{"encoder_norm": "layernorm", "optimizer": "soap", "decay_fraction": 0.3, "final_lr_fraction": 0.1, "weight_decay": 0.3, "adamw_weight_decay_other_params": 0.01}
Rows from block 2 of the text encoder, named by matrix and row number. Rows with one number belong to one attention dimension. Each number is 200 + 20 x the weight over its row's rms, rounded and kept within 0 to 999. All counts start at 0. After the name is the row's rms in percent of the matrix's.
# v: attention value (text_encoder.blocks.2.attn.v.weight, 192x192), inputs 96-191
# proj: attention output (text_encoder.blocks.2.attn.proj.weight, 192x192, transposed), outputs 96-191
v.104,085,181,179,252,189,229,215,208,194,191,189,194,201,193,184,206,199,153,218,223,211,254,204,213,170,223,188,200,219,212,197,211,189,215,220,221,238,192,221,222,209,197,193,169,206,225,231,206,190,178,180,237,228,196,213,195,206,244,226,203,183,216,170,185,210,190,228,157,222,217,167,215,176,231,214,201,197,184,190,183,230,185,214,198,207,194,195,192,157,191,180,204,196,210,197,235,208
v.105,091,242,181,154,192,199,221,211,198,211,222,204,185,203,164,185,217,184,177,208,193,196,235,170,199,181,190,213,170,208,178,196,187,191,236,202,167,245,181,221,214,197,218,176,187,222,203,157,208,217,198,227,205,170,199,194,138,197,166,212,191,176,189,223,179,214,220,194,227,200,189,165,197,226,221,217,175,191,191,195,220,205,170,197,193,180,218,218,200,197,234,192,218,189,235,211,190
v.106,100,223,211,186,167,233,210,206,234,201,201,219,216,187,214,183,194,185,191,160,207,193,214,212,226,204,197,200,219,196,201,193,240,175,197,205,227,237,178,193,191,231,175,187,214,219,196,216,231,225,178,191,198,191,162,182,189,185,206,172,213,223,222,211,184,220,192,205,194,186,197,212,216,240,207,229,180,229,182,191,225,186,209,229,214,185,170,227,206,232,215,208,191,201,235,226,190
v.107,109,139,175,184,217,212,182,213,198,205,206,164,188,184,192,183,165,223,206,197,218,180,192,214,244,169,196,190,193,186,166,227,203,195,199,220,222,182,173,205,188,198,195,179,213,198,226,209,207,185,180,213,206,184,237,203,227,175,173,204,192,198,217,170,189,221,192,207,192,221,160,212,194,167,197,185,168,221,197,207,145,218,174,210,183,196,183,206,225,237,173,222,213,208,171,190,224
v.108,107,214,231,230,219,200,181,157,164,223,212,185,206,173,198,217,207,178,214,192,195,191,211,180,158,189,184,221,219,158,199,190,186,197,198,232,197,177,214,206,183,229,209,222,210,179,196,180,207,172,186,186,193,232,203,178,196,170,200,172,222,202,211,198,156,208,180,173,223,204,191,174,191,209,229,185,189,168,156,222,223,196,177,199,179,241,201,218,205,216,170,211,203,179,184,182,204
v.109,106,171,186,165,202,197,192,182,199,171,179,222,195,207,196,206,195,231,179,205,180,198,204,232,225,205,209,208,199,197,211,203,203,215,204,216,196,168,194,196,179,184,188,184,174,180,195,226,186,235,226,205,210,200,228,233,212,201,178,238,224,172,185,214,178,207,223,225,168,205,196,195,223,212,198,195,214,210,216,192,146,176,222,153,208,176,217,174,192,215,214,185,192,185,211,162,199
v.110,091,198,169,165,225,177,203,170,212,209,178,178,195,215,203,235,231,198,209,194,182,227,178,231,193,180,232,185,201,190,177,213,201,215,239,239,197,200,180,241,177,180,213,195,204,212,190,216,214,190,187,185,195,218,191,227,217,219,207,174,196,199,204,177,193,159,148,214,202,208,173,174,183,186,227,204,218,149,180,220,197,176,236,154,176,215,201,183,193,198,211,212,209,188,150,215,184
v.111,104,207,189,153,201,175,216,226,238,212,164,178,163,240,198,177,197,162,217,197,210,212,205,201,174,161,191,214,199,205,206,203,258,238,190,205,208,204,218,204,161,183,209,207,227,180,171,231,226,200,212,199,201,164,227,206,195,222,216,176,205,180,185,195,206,179,214,161,212,233,201,178,162,212,187,196,205,176,178,205,223,223,200,167,193,238,228,191,185,223,206,189,230,182,170,187,213
v.112,099,194,192,217,232,164,195,191,196,203,179,208,159,217,198,216,204,206,191,184,203,206,193,217,152,196,199,191,206,171,208,249,158,206,223,173,202,170,206,210,181,206,182,221,193,171,198,187,211,176,220,186,174,211,185,209,200,201,203,198,204,197,202,208,209,167,214,205,241,214,181,159,202,153,213,181,206,197,169,219,180,186,228,149,204,238,221,189,204,206,182,201,212,233,175,202,185
v.113,102,229,202,201,192,182,219,217,225,184,229,208,214,226,224,186,193,222,214,193,204,199,212,191,194,226,190,237,178,206,200,172,207,183,193,176,181,219,221,216,245,191,192,201,202,235,185,209,230,233,201,188,204,206,184,196,196,224,178,163,190,156,200,196,185,198,189,202,192,190,184,204,186,190,219,167,175,205,230,190,256,213,194,187,212,187,178,188,199,186,210,239,182,171,206,212,187
v.114,086,165,218,215,208,175,183,192,213,181,216,210,202,197,209,205,189,201,199,243,213,180,209,201,223,216,204,186,182,236,226,193,188,210,194,181,201,161,230,206,217,161,203,209,192,226,188,229,191,188,208,196,202,183,182,203,204,153,177,208,180,185,229,200,232,186,228,256,216,214,210,212,232,187,224,201,216,184,215,184,197,200,196,176,215,232,204,211,183,180,173,192,198,161,183,183,179
v.115,102,211,195,227,191,196,217,220,215,204,254,214,194,223,182,178,195,239,193,221,223,186,194,230,193,234,202,206,202,200,228,182,191,234,207,228,226,193,204,199,242,190,206,185,234,224,199,181,188,223,166,230,204,187,217,223,218,203,162,256,216,189,193,221,213,211,215,239,196,199,222,215,209,224,185,215,209,186,217,178,196,212,209,198,193,190,223,161,194,171,175,181,205,168,199,201,221
v.116,101,208,192,193,219,171,200,187,213,208,223,197,200,183,232,229,197,178,226,172,206,203,201,196,185,206,221,236,186,229,184,190,200,217,171,200,208,192,205,173,228,198,211,216,173,223,197,218,234,196,255,236,185,223,194,214,242,205,176,207,173,229,214,215,253,195,187,197,202,214,224,205,199,172,192,218,198,245,209,169,210,190,165,248,210,174,218,213,197,184,181,213,210,238,194,193,210
v.117,099,210,178,213,199,210,149,189,206,192,206,222,184,230,176,190,170,192,201,175,205,249,193,216,208,197,184,208,220,202,193,185,182,207,192,199,188,187,204,222,239,197,185,203,180,194,212,193,179,215,198,221,191,243,210,219,205,201,160,230,179,186,199,233,219,205,193,221,189,211,179,195,164,163,159,176,202,177,211,137,180,167,218,217,205,216,222,149,175,168,214,218,184,221,216,187,190
v.118,092,210,180,215,198,195,202,168,222,214,202,182,212,214,197,208,217,228,202,190,196,203,212,175,203,197,194,231,178,171,222,232,217,232,202,162,211,195,197,185,209,197,212,183,218,204,194,235,166,221,223,195,177,182,238,175,218,216,177,205,162,183,192,221,196,203,224,196,239,246,219,218,203,219,183,193,189,236,206,236,174,233,206,192,200,205,186,199,181,203,211,221,190,162,194,198,196
v.119,114,223,251,218,229,195,186,200,193,202,179,192,199,195,182,241,253,196,195,211,200,194,205,163,189,243,192,175,196,209,160,217,177,191,207,207,211,175,238,233,211,195,185,222,183,186,214,219,215,175,205,172,203,201,201,225,196,253,211,225,212,172,210,198,225,177,206,181,185,195,220,183,206,197,244,243,188,163,201,208,209,196,182,225,167,167,178,201,165,160,212,203,200,191,216,196,189
v.120,105,186,158,195,208,217,186,167,214,232,184,206,206,205,211,181,214,223,171,211,201,198,184,213,196,158,197,199,215,145,166,230,176,182,186,178,210,193,223,231,210,187,230,195,173,183,213,215,174,207,202,187,189,206,194,208,167,207,197,224,154,197,171,172,206,199,194,189,226,193,196,182,186,180,181,154,213,172,184,221,187,222,213,169,201,203,203,185,206,204,218,205,189,241,173,188,207
v.121,105,177,242,178,212,162,185,205,203,182,201,190,219,217,209,205,193,238,233,177,202,187,189,220,215,201,213,225,193,195,206,207,221,201,207,201,215,185,184,182,224,205,205,178,217,206,193,203,185,196,224,203,174,167,191,212,210,231,207,210,213,214,209,217,227,176,189,212,187,172,222,225,206,200,236,247,218,230,238,193,194,232,196,190,203,237,245,192,258,186,171,206,197,177,190,201,225
v.122,096,221,182,156,206,218,231,157,167,175,186,179,218,169,205,200,197,190,168,202,163,189,248,208,236,179,223,206,186,214,173,170,187,185,224,182,182,206,169,193,195,227,191,194,183,227,257,215,187,195,203,203,199,210,179,183,209,231,192,204,190,226,223,198,187,194,217,215,204,184,188,186,177,207,183,206,224,212,192,190,154,158,207,218,212,169,182,196,224,222,206,189,195,217,176,195,193
v.123,097,208,188,191,185,194,172,172,197,221,201,212,217,165,181,193,201,181,167,203,199,210,227,170,193,202,172,185,218,192,198,197,170,204,211,178,196,194,176,214,164,196,211,205,215,181,216,192,179,217,214,188,189,183,209,237,206,203,207,222,222,201,214,208,228,222,166,186,205,175,219,196,212,207,237,220,171,207,224,168,227,187,197,195,189,177,176,230,190,173,188,189,187,220,197,222,187
v.124,095,197,179,200,195,177,198,203,215,200,183,185,149,211,220,175,203,182,202,188,210,187,171,217,233,205,192,198,189,212,222,207,197,208,181,224,222,187,187,165,151,214,187,211,205,186,208,182,209,204,211,193,211,175,231,224,213,174,213,224,210,193,153,201,160,231,223,142,188,199,171,193,183,205,182,215,188,148,199,200,157,218,241,212,229,221,224,221,209,225,196,200,190,185,236,204,202
v.125,093,200,192,200,139,171,206,222,225,192,204,200,187,197,225,187,192,225,229,191,201,185,175,149,239,195,199,215,152,206,218,217,231,218,180,179,211,191,205,172,228,231,192,206,220,221,216,226,179,216,208,192,218,205,188,185,202,152,209,207,183,196,176,209,203,200,191,210,189,184,202,194,162,169,190,170,210,229,196,184,175,211,164,198,194,199,196,220,232,198,193,187,203,194,170,211,222
v.126,113,222,213,181,162,218,235,181,229,220,200,218,220,162,187,223,201,192,210,187,177,167,228,211,232,202,211,210,191,214,193,184,231,170,216,173,180,207,188,156,202,216,177,212,178,224,175,183,222,197,191,198,202,192,170,164,197,213,199,179,200,193,205,196,205,215,198,186,183,211,197,222,201,240,181,190,191,227,202,214,226,236,221,199,236,186,160,202,234,222,215,201,168,198,235,224,187
v.127,108,169,246,190,197,186,222,183,243,232,174,205,195,226,205,156,198,196,221,249,223,201,188,215,197,191,173,215,209,202,212,207,248,217,209,174,202,191,213,201,207,170,219,196,244,191,190,214,228,195,174,172,201,161,194,206,211,195,203,219,200,198,194,219,208,219,206,161,221,217,207,190,210,180,206,193,217,191,227,232,199,226,188,182,183,236,202,203,216,201,214,157,201,216,187,201,208
v.128,107,184,190,218,224,167,206,209,165,196,203,201,200,210,180,155,183,237,212,196,225,185,252,177,177,188,207,175,234,204,177,215,156,196,198,199,196,197,159,181,193,217,216,229,147,208,208,209,197,173,221,212,200,153,192,219,197,214,226,210,195,183,208,177,187,202,206,172,209,200,224,203,214,216,158,179,201,181,186,194,161,215,185,192,159,202,210,209,164,154,182,205,184,204,189,192,209
v.129,123,188,204,246,210,182,193,200,228,186,213,218,167,223,175,227,209,212,199,212,219,211,229,213,218,184,170,211,240,195,207,214,207,164,205,192,209,175,177,190,188,230,219,187,226,204,195,203,212,179,167,207,181,190,191,173,227,196,209,186,171,206,219,221,187,201,190,197,191,199,208,211,217,215,188,231,219,189,225,208,209,246,184,211,227,175,222,226,239,238,205,169,224,205,184,182,195
v.130,105,199,210,228,213,182,184,201,181,149,220,193,231,204,215,181,201,221,206,203,212,219,172,242,189,205,203,202,204,186,184,237,224,205,206,217,249,202,205,198,201,216,219,185,183,184,229,192,203,162,197,203,200,224,192,189,173,207,204,208,162,219,199,242,210,166,172,199,219,151,222,185,205,256,177,198,202,196,194,188,202,209,192,213,188,213,217,197,221,187,207,156,218,193,200,192,183
v.131,111,203,171,213,187,195,178,241,220,200,186,161,155,198,169,206,193,208,180,215,220,217,215,199,202,175,171,205,175,186,238,208,187,200,176,217,166,171,195,188,182,247,195,199,183,213,185,228,220,185,184,204,166,199,187,210,215,193,186,190,213,193,190,206,166,204,178,179,178,221,205,229,220,208,223,202,192,181,188,185,208,229,209,228,188,174,186,208,235,214,164,194,203,209,205,235,225
v.132,094,190,171,219,187,216,193,188,210,201,222,226,218,240,188,222,168,228,193,181,214,197,195,230,208,155,175,202,232,192,204,179,188,189,213,195,213,217,214,204,242,210,187,227,195,214,164,247,204,197,188,202,204,217,204,203,204,250,212,221,208,184,210,217,219,225,227,213,231,183,229,158,216,215,219,189,207,206,191,208,213,219,198,222,212,182,195,171,174,208,191,204,198,210,210,209,213
v.133,101,227,206,221,171,194,188,199,183,206,187,181,219,205,217,176,209,193,212,192,219,218,190,185,204,218,212,224,203,180,177,197,221,183,237,180,168,176,168,185,182,201,152,198,228,194,216,148,196,204,215,207,212,172,235,215,192,202,195,174,193,201,213,198,190,215,188,170,201,196,202,218,229,199,193,229,192,236,209,248,211,217,181,183,191,173,192,159,231,181,205,164,232,188,204,203,207
v.134,101,194,242,159,215,195,200,193,193,203,232,197,249,190,195,154,210,207,179,213,179,189,217,185,169,211,179,219,151,197,213,212,227,193,205,193,203,231,211,185,226,197,232,192,236,242,211,201,180,200,163,169,192,188,177,178,201,203,202,193,217,215,204,181,205,198,170,180,189,208,180,236,189,257,200,190,196,192,184,198,175,249,202,179,232,196,200,212,234,210,205,178,178,186,211,210,237
v.135,098,189,191,210,194,185,187,173,237,204,239,239,191,171,205,189,206,199,176,190,219,197,207,206,209,196,197,192,224,199,216,194,186,226,199,223,231,206,244,207,205,203,168,213,216,176,212,212,159,166,194,227,189,213,210,216,205,193,183,184,192,161,206,224,208,185,215,218,219,165,185,165,196,203,190,168,206,221,219,221,181,220,219,206,194,146,206,207,236,190,163,206,192,222,179,210,213
v.136,105,236,232,231,239,160,200,202,207,209,170,217,215,209,203,192,222,201,208,168,217,212,171,218,232,200,197,212,198,197,164,180,213,188,224,201,198,184,224,198,183,226,216,201,213,218,207,184,251,208,183,206,237,172,169,235,179,198,194,210,193,218,239,198,174,224,230,185,214,202,157,167,207,188,175,194,234,195,212,216,175,215,194,195,185,161,208,204,210,208,226,211,228,215,217,184,173
v.137,093,197,206,217,188,206,209,177,197,188,222,226,222,207,220,216,196,215,163,167,205,227,194,217,205,191,232,228,210,185,160,194,191,183,203,172,189,188,155,200,213,225,212,162,203,219,203,235,199,169,185,211,182,192,208,205,192,220,182,235,193,175,182,240,188,233,203,228,170,210,205,211,217,197,241,187,152,208,190,209,224,199,201,194,202,222,182,161,206,198,198,225,209,220,226,240,223
v.138,100,197,209,202,223,172,181,210,191,174,209,224,208,188,182,215,185,186,211,225,166,194,185,194,176,208,176,191,208,194,185,145,219,189,187,202,168,166,228,190,207,238,204,205,240,226,205,193,202,182,175,192,222,212,163,199,224,224,198,167,169,182,233,195,210,221,229,224,180,189,208,168,184,185,224,166,183,222,216,223,229,207,216,188,193,172,184,222,176,231,210,211,196,213,216,210,178
v.139,100,213,175,203,205,206,186,212,213,196,235,235,188,166,207,191,217,203,189,188,205,167,215,220,154,201,229,192,182,213,249,225,184,220,228,179,218,193,194,198,169,170,205,234,203,193,210,194,210,191,214,193,165,214,222,188,176,228,201,214,194,197,209,189,174,169,211,246,191,197,176,236,186,209,213,190,224,190,189,168,136,223,205,198,195,199,234,196,175,176,196,194,190,176,197,191,229
proj.104,086,186,232,182,206,228,204,210,203,190,203,234,188,187,210,175,194,189,221,222,171,150,198,184,209,213,221,154,202,179,223,213,253,185,224,197,219,189,202,190,189,186,165,211,214,186,194,178,187,185,212,200,206,220,179,211,189,194,209,206,201,210,190,188,229,190,210,216,189,182,215,182,187,160,209,165,219,215,186,194,167,214,188,203,197,186,213,191,210,188,224,244,222,203,176,179,182
proj.105,096,177,207,234,179,195,189,187,159,179,218,183,210,215,234,231,226,189,215,150,181,208,234,212,183,217,197,190,191,180,185,197,225,228,203,229,223,148,162,200,219,202,182,178,200,192,231,193,183,198,195,178,191,195,207,203,192,201,229,158,199,193,197,187,233,208,182,176,178,202,214,186,214,170,210,185,212,196,168,207,207,226,196,212,205,219,193,185,179,171,219,215,203,169,200,185,196
proj.106,095,162,191,183,178,201,197,235,189,171,197,163,211,202,189,213,238,210,200,210,211,204,168,205,193,235,185,186,158,185,222,187,191,233,206,208,193,170,182,175,208,197,226,221,196,215,211,237,215,215,166,201,198,229,228,195,225,209,222,240,172,189,178,197,199,193,203,215,211,180,185,191,229,231,226,206,237,196,189,195,215,233,204,225,197,240,207,207,169,198,235,158,192,208,181,178,190
proj.107,101,212,209,218,154,191,215,202,209,207,210,231,208,196,196,204,196,219,220,195,193,219,231,157,155,200,190,206,222,225,209,178,197,187,204,187,202,242,181,186,233,197,206,179,171,182,171,176,202,224,198,234,201,212,184,224,212,212,199,178,225,188,196,205,181,206,230,156,204,218,241,210,213,223,187,188,240,200,205,202,197,188,211,171,217,183,209,212,211,185,191,186,186,177,210,177,230
proj.108,113,181,200,178,183,197,215,194,198,177,232,206,172,193,202,170,208,200,182,209,198,168,218,202,211,233,203,203,180,207,223,159,205,187,208,195,203,222,142,216,219,155,185,178,158,203,165,212,212,180,204,214,193,209,207,201,186,205,231,200,162,215,193,215,254,178,211,189,185,184,185,200,203,183,203,232,218,204,211,190,148,237,234,207,187,214,188,167,213,166,196,206,166,198,225,207,181
proj.109,099,205,218,233,198,188,209,201,184,179,199,228,182,191,202,200,177,189,182,167,221,196,200,188,176,210,176,187,183,235,185,175,185,182,202,184,200,219,206,178,240,242,200,167,257,219,212,216,187,198,171,186,202,221,206,167,176,208,191,194,157,205,222,201,207,192,201,197,201,182,201,207,206,180,213,198,209,200,188,186,240,223,213,223,192,220,183,228,215,222,159,192,225,193,188,250,183
proj.110,094,183,235,215,196,188,166,202,190,199,210,225,186,202,180,187,209,211,226,207,183,180,168,202,210,200,197,152,180,192,189,224,183,202,186,202,191,214,220,197,216,223,196,198,206,170,231,184,219,216,201,234,245,162,216,190,224,174,174,212,219,218,192,208,207,168,222,179,188,209,199,207,183,222,201,215,192,257,191,186,223,196,172,232,177,187,246,215,210,186,206,188,190,223,224,198,215
proj.111,104,196,220,213,182,200,185,204,167,169,203,213,216,192,177,203,195,198,210,197,182,215,174,217,239,197,168,183,215,192,212,220,174,178,215,204,188,191,176,194,191,237,180,189,191,198,249,196,223,223,210,222,212,203,184,216,235,187,194,181,200,208,203,222,165,239,171,199,158,173,210,198,233,209,231,200,218,214,200,189,184,170,202,211,201,202,203,176,211,169,199,253,176,210,230,204,177
proj.112,095,227,226,189,181,206,182,208,206,198,202,231,182,215,207,187,208,199,213,235,204,189,219,175,250,210,192,240,203,202,223,179,204,217,173,199,228,228,194,220,204,204,194,183,208,215,217,205,191,188,228,195,211,200,189,203,183,173,225,212,209,218,195,219,207,227,231,159,180,210,183,172,215,215,190,184,188,194,215,191,197,216,178,199,170,206,193,206,207,171,205,201,191,241,239,194,182
proj.113,094,166,176,196,214,187,188,209,190,189,204,233,231,206,190,211,256,181,179,187,227,220,203,191,196,221,187,199,213,227,198,234,180,228,222,222,225,195,190,204,186,182,190,229,203,197,220,199,164,195,193,183,160,206,197,219,202,206,207,207,190,226,182,212,222,191,212,227,198,195,212,208,192,220,211,246,217,210,210,223,201,183,197,234,183,207,209,187,205,223,234,218,225,242,211,209,192
proj.114,091,178,217,195,239,196,195,227,179,209,171,183,206,218,231,216,201,215,176,158,214,201,205,198,174,201,218,203,206,211,216,206,168,171,194,218,201,180,200,209,187,197,170,227,193,201,177,172,158,174,207,179,209,179,256,182,188,200,211,208,226,214,180,205,193,188,192,181,190,208,186,200,212,204,197,220,206,234,177,231,172,213,190,173,180,212,191,197,230,232,202,197,194,204,191,185,185
proj.115,100,214,209,227,202,208,164,187,204,202,174,203,228,207,228,231,216,189,226,207,190,199,213,168,163,170,170,194,209,188,194,207,177,190,231,192,167,210,200,226,171,196,182,196,224,195,163,184,192,192,216,177,183,218,168,233,169,181,195,182,241,182,201,187,206,228,182,198,168,185,190,230,214,200,205,205,185,205,218,179,227,205,197,176,210,196,218,189,219,194,190,219,192,187,197,217,237
proj.116,095,185,178,209,204,193,213,182,215,233,203,182,209,207,237,177,225,223,202,233,224,226,215,176,214,199,163,192,185,201,200,211,159,198,196,167,227,199,203,209,155,201,184,165,209,230,213,210,197,215,201,206,171,205,224,187,182,200,188,190,200,190,187,217,178,239,208,244,193,225,216,194,221,215,182,177,191,160,248,248,194,215,221,202,193,206,160,200,231,202,204,202,202,205,213,214,190
proj.117,098,185,222,210,204,206,181,183,158,192,191,206,231,189,181,147,208,190,189,155,233,188,229,173,184,226,220,257,216,211,199,188,194,199,180,151,204,166,213,200,188,201,183,200,199,164,187,203,192,190,211,158,175,180,166,207,167,193,188,184,216,211,185,175,173,212,190,204,170,202,173,225,222,174,192,172,178,198,212,224,213,204,168,197,201,174,187,234,201,211,197,195,199,147,186,179,186
proj.118,087,211,209,201,217,199,177,208,173,185,209,215,206,217,189,234,184,194,209,201,179,211,212,222,232,190,210,203,218,215,185,172,178,183,198,194,171,206,194,191,206,192,204,196,169,206,183,176,204,187,212,178,185,198,195,199,185,206,205,168,214,222,212,170,210,191,210,156,196,211,175,191,228,186,158,217,194,204,181,213,174,193,182,189,182,170,204,154,230,225,212,166,214,196,225,196,196
proj.119,114,168,178,176,230,232,217,154,207,217,171,191,202,223,220,225,200,196,186,200,228,204,208,209,195,183,235,208,182,203,232,222,223,226,187,202,192,221,215,214,199,180,185,223,198,214,182,207,177,194,247,199,211,228,229,214,209,173,196,213,231,233,181,210,207,166,185,223,202,182,197,155,178,185,191,180,170,222,237,223,201,204,192,212,208,202,215,197,224,208,178,211,173,249,199,204,219
proj.120,100,228,223,185,198,187,188,235,192,181,204,217,185,198,186,152,191,177,229,177,176,184,229,175,178,200,192,233,221,190,213,193,200,204,188,201,204,218,202,198,213,215,175,166,203,198,200,163,200,189,204,226,262,177,177,176,193,218,233,194,222,220,195,212,212,190,192,182,162,193,189,179,221,223,227,203,184,217,203,179,225,154,202,218,206,223,209,217,199,201,200,206,188,184,233,233,177
proj.121,098,218,160,227,173,169,225,189,197,237,225,214,178,210,212,207,231,178,191,218,203,220,212,190,201,184,163,189,197,222,189,197,212,208,191,182,182,203,169,158,183,208,184,190,199,224,225,168,216,206,221,190,193,200,181,184,201,205,187,201,182,203,191,254,143,210,225,173,218,221,194,175,206,198,205,185,162,160,193,195,177,201,219,162,194,192,183,182,182,174,194,179,162,200,196,210,216
proj.122,091,233,188,213,243,189,198,206,203,233,239,187,205,217,195,227,202,234,209,187,222,202,171,200,195,209,214,163,171,218,216,220,195,181,190,208,230,219,198,160,203,175,167,201,187,194,192,217,220,207,206,220,219,172,205,184,185,218,225,200,214,172,177,231,219,206,230,169,193,198,234,162,169,233,192,237,190,208,219,211,175,205,196,205,207,240,232,194,195,185,178,185,202,199,172,199,194
proj.123,094,188,202,178,199,212,204,184,192,168,158,199,168,197,210,196,202,202,175,220,198,211,167,232,193,212,226,224,195,187,229,183,190,202,195,227,196,220,163,189,167,184,220,192,237,173,205,223,175,215,172,182,219,214,221,142,208,176,203,229,198,198,198,161,204,159,212,239,196,193,206,202,165,181,180,212,188,166,171,202,185,218,203,220,180,215,207,208,186,216,185,210,202,204,223,193,210
proj.124,091,203,182,165,165,211,172,227,197,193,190,214,230,223,182,210,185,233,206,160,227,229,165,208,177,187,199,233,229,157,224,183,220,163,220,163,193,186,241,199,207,222,239,202,183,170,195,194,196,222,213,200,183,195,182,205,209,199,208,197,175,205,218,176,231,180,180,182,200,216,194,209,228,172,210,192,206,230,195,172,212,192,174,230,192,180,191,223,230,169,155,204,211,184,184,212,198
proj.125,093,213,215,177,200,206,199,166,178,189,185,212,216,191,183,190,212,200,175,172,227,219,182,215,190,213,185,220,215,158,203,193,200,206,203,176,175,190,175,214,208,189,203,217,161,203,198,186,198,185,192,197,160,178,178,225,189,209,151,161,184,186,191,182,191,186,193,192,198,221,198,193,227,241,219,211,156,172,206,213,203,175,206,231,211,167,156,197,172,198,205,195,215,184,225,196,202
proj.126,095,213,174,184,216,209,183,215,195,209,240,199,211,216,189,211,186,199,168,198,203,196,205,217,218,206,188,165,176,215,212,180,201,211,221,233,165,210,206,176,211,192,235,226,190,210,227,237,227,212,197,202,147,205,216,224,217,198,187,190,160,210,210,215,183,200,203,200,241,197,228,186,195,225,219,210,228,189,224,207,192,195,226,203,183,203,216,222,183,242,215,218,214,154,178,175,182
proj.127,104,196,173,213,186,203,212,228,196,195,189,220,201,222,149,213,204,199,173,197,170,215,226,190,191,222,195,204,190,194,214,215,183,188,209,203,179,187,194,191,211,211,203,196,173,226,227,192,203,228,208,217,218,204,191,217,198,199,182,210,234,206,205,200,178,232,208,202,150,187,217,164,230,208,221,212,196,201,180,198,192,175,208,194,213,187,206,178,211,190,165,271,194,220,193,243,198
proj.128,098,194,213,243,183,201,180,180,192,202,206,203,209,182,206,219,249,216,172,219,217,246,194,218,206,182,197,196,186,219,208,216,224,167,193,192,223,200,229,214,194,226,188,191,247,247,167,218,200,206,191,210,209,203,206,205,220,202,213,209,203,189,210,236,225,199,169,234,188,194,181,224,184,200,223,188,201,222,205,199,222,179,191,193,242,213,215,214,215,237,242,194,208,243,202,192,184
proj.129,115,187,203,180,201,216,219,184,222,217,219,177,214,187,219,190,211,205,207,200,238,212,194,214,202,178,194,176,187,168,216,206,187,227,180,225,222,218,214,202,176,199,174,186,176,200,191,182,205,203,235,185,199,132,165,240,208,186,218,217,247,189,178,196,216,197,189,237,190,137,212,177,214,199,213,235,216,184,163,220,208,191,189,172,187,211,204,219,193,183,168,187,203,188,202,204,235
proj.130,108,203,192,201,188,191,183,213,253,210,225,233,201,153,218,239,229,179,163,186,209,169,213,179,219,193,159,160,231,188,204,189,200,188,185,222,165,184,197,200,180,212,189,230,197,207,194,177,173,178,193,175,197,174,170,199,195,190,193,149,222,206,218,166,182,209,235,233,201,201,231,214,216,197,217,220,219,191,197,202,166,224,174,193,203,200,187,181,201,210,205,213,198,211,174,176,174
proj.131,119,185,211,195,227,201,220,178,212,184,185,205,215,197,209,167,177,201,186,210,205,199,184,218,221,191,209,208,196,215,176,197,179,228,218,161,238,238,229,222,196,166,180,237,243,228,188,201,188,209,228,217,204,163,194,219,204,201,206,222,201,166,208,207,226,197,210,231,214,184,174,177,180,202,194,232,214,216,189,182,179,213,180,184,180,221,233,198,183,184,193,150,192,165,195,187,181
proj.132,087,223,197,207,205,176,217,208,213,204,206,186,185,169,220,223,214,193,211,222,194,217,222,221,180,202,200,197,197,189,202,189,190,202,204,197,212,174,185,176,199,183,210,206,198,179,187,231,204,215,203,190,228,181,168,232,219,171,194,181,183,197,164,205,165,187,208,197,185,169,188,259,192,224,200,193,220,177,205,184,189,217,192,195,214,183,193,213,221,232,212,190,204,205,200,184,181
proj.133,093,202,214,176,195,190,204,189,199,190,169,218,219,190,183,206,223,213,184,222,185,206,191,181,164,176,183,177,181,181,170,218,169,180,169,217,208,201,222,205,200,236,206,174,201,220,215,210,165,193,234,210,154,189,126,186,232,190,198,204,195,217,226,215,229,230,208,215,195,185,217,205,234,174,193,216,176,175,178,217,195,176,233,212,214,230,193,237,173,204,207,240,205,218,185,198,206
proj.134,093,217,185,223,180,221,227,214,207,223,165,208,205,182,193,233,198,186,207,176,231,212,199,234,189,231,185,199,248,197,204,206,187,204,194,233,182,194,183,208,196,172,178,253,221,205,187,201,177,214,196,201,190,190,166,217,191,230,199,195,209,198,210,173,162,209,191,259,218,208,194,182,212,186,190,189,195,194,210,197,221,171,214,197,203,174,218,165,198,227,176,217,239,193,226,159,138
proj.135,097,216,195,189,198,157,220,219,244,181,181,187,201,204,188,209,200,173,230,207,214,221,209,199,206,175,215,220,176,170,209,200,198,206,219,183,195,217,199,227,209,194,187,213,181,193,220,180,208,218,202,180,178,177,178,186,215,183,197,200,188,234,186,173,181,224,185,156,169,202,192,217,196,180,177,196,219,169,196,151,220,211,194,196,175,230,179,207,167,223,202,212,164,201,194,218,167
proj.136,104,190,193,168,193,206,194,219,212,216,226,184,205,199,227,214,216,203,240,217,206,176,237,197,191,196,193,209,198,192,229,239,207,189,205,218,203,184,201,207,192,178,186,177,185,202,199,224,181,214,211,172,186,190,210,189,221,213,205,170,207,198,202,223,226,207,187,193,158,172,223,210,261,226,203,194,218,193,184,201,225,185,223,178,188,228,199,204,228,199,197,197,190,219,155,214,215
proj.137,086,195,204,221,214,197,216,211,201,235,194,173,203,221,212,209,180,178,230,215,182,202,224,203,174,218,186,225,175,170,223,139,205,194,216,219,190,202,205,181,201,216,182,206,176,180,149,198,209,206,221,231,228,215,203,206,183,196,223,197,179,162,206,219,210,211,204,206,192,187,164,208,171,166,180,164,240,209,225,237,207,192,187,220,173,196,172,223,183,193,183,179,200,186,193,188,215
proj.138,092,203,221,182,230,215,255,203,174,232,211,198,205,222,206,205,203,224,187,189,195,206,178,180,210,192,223,211,169,199,172,189,221,177,194,216,227,194,196,196,197,184,210,191,194,196,184,210,195,202,203,217,216,171,208,165,207,198,163,188,221,216,177,171,152,216,243,178,224,205,202,249,209,217,199,206,206,182,143,182,212,199,186,215,194,228,212,189,241,228,188,217,221,200,172,194,228
proj.139,090,206,218,205,203,235,213,178,198,195,216,203,217,212,218,217,190,204,212,188,215,232,228,238,235,204,222,184,240,172,209,213,196,220,190,215,186,213,196,227,236,219,222,182,185,211,182,212,193,197,168,197,195,190,206,183,183,198,200,195,205,226,202,192,180,212,164,201,189,206,225,183,222,214,212,216,214,221,228,202,253,198,165,207,208,220,194,196,181,225,233,204,160,209,238,178,172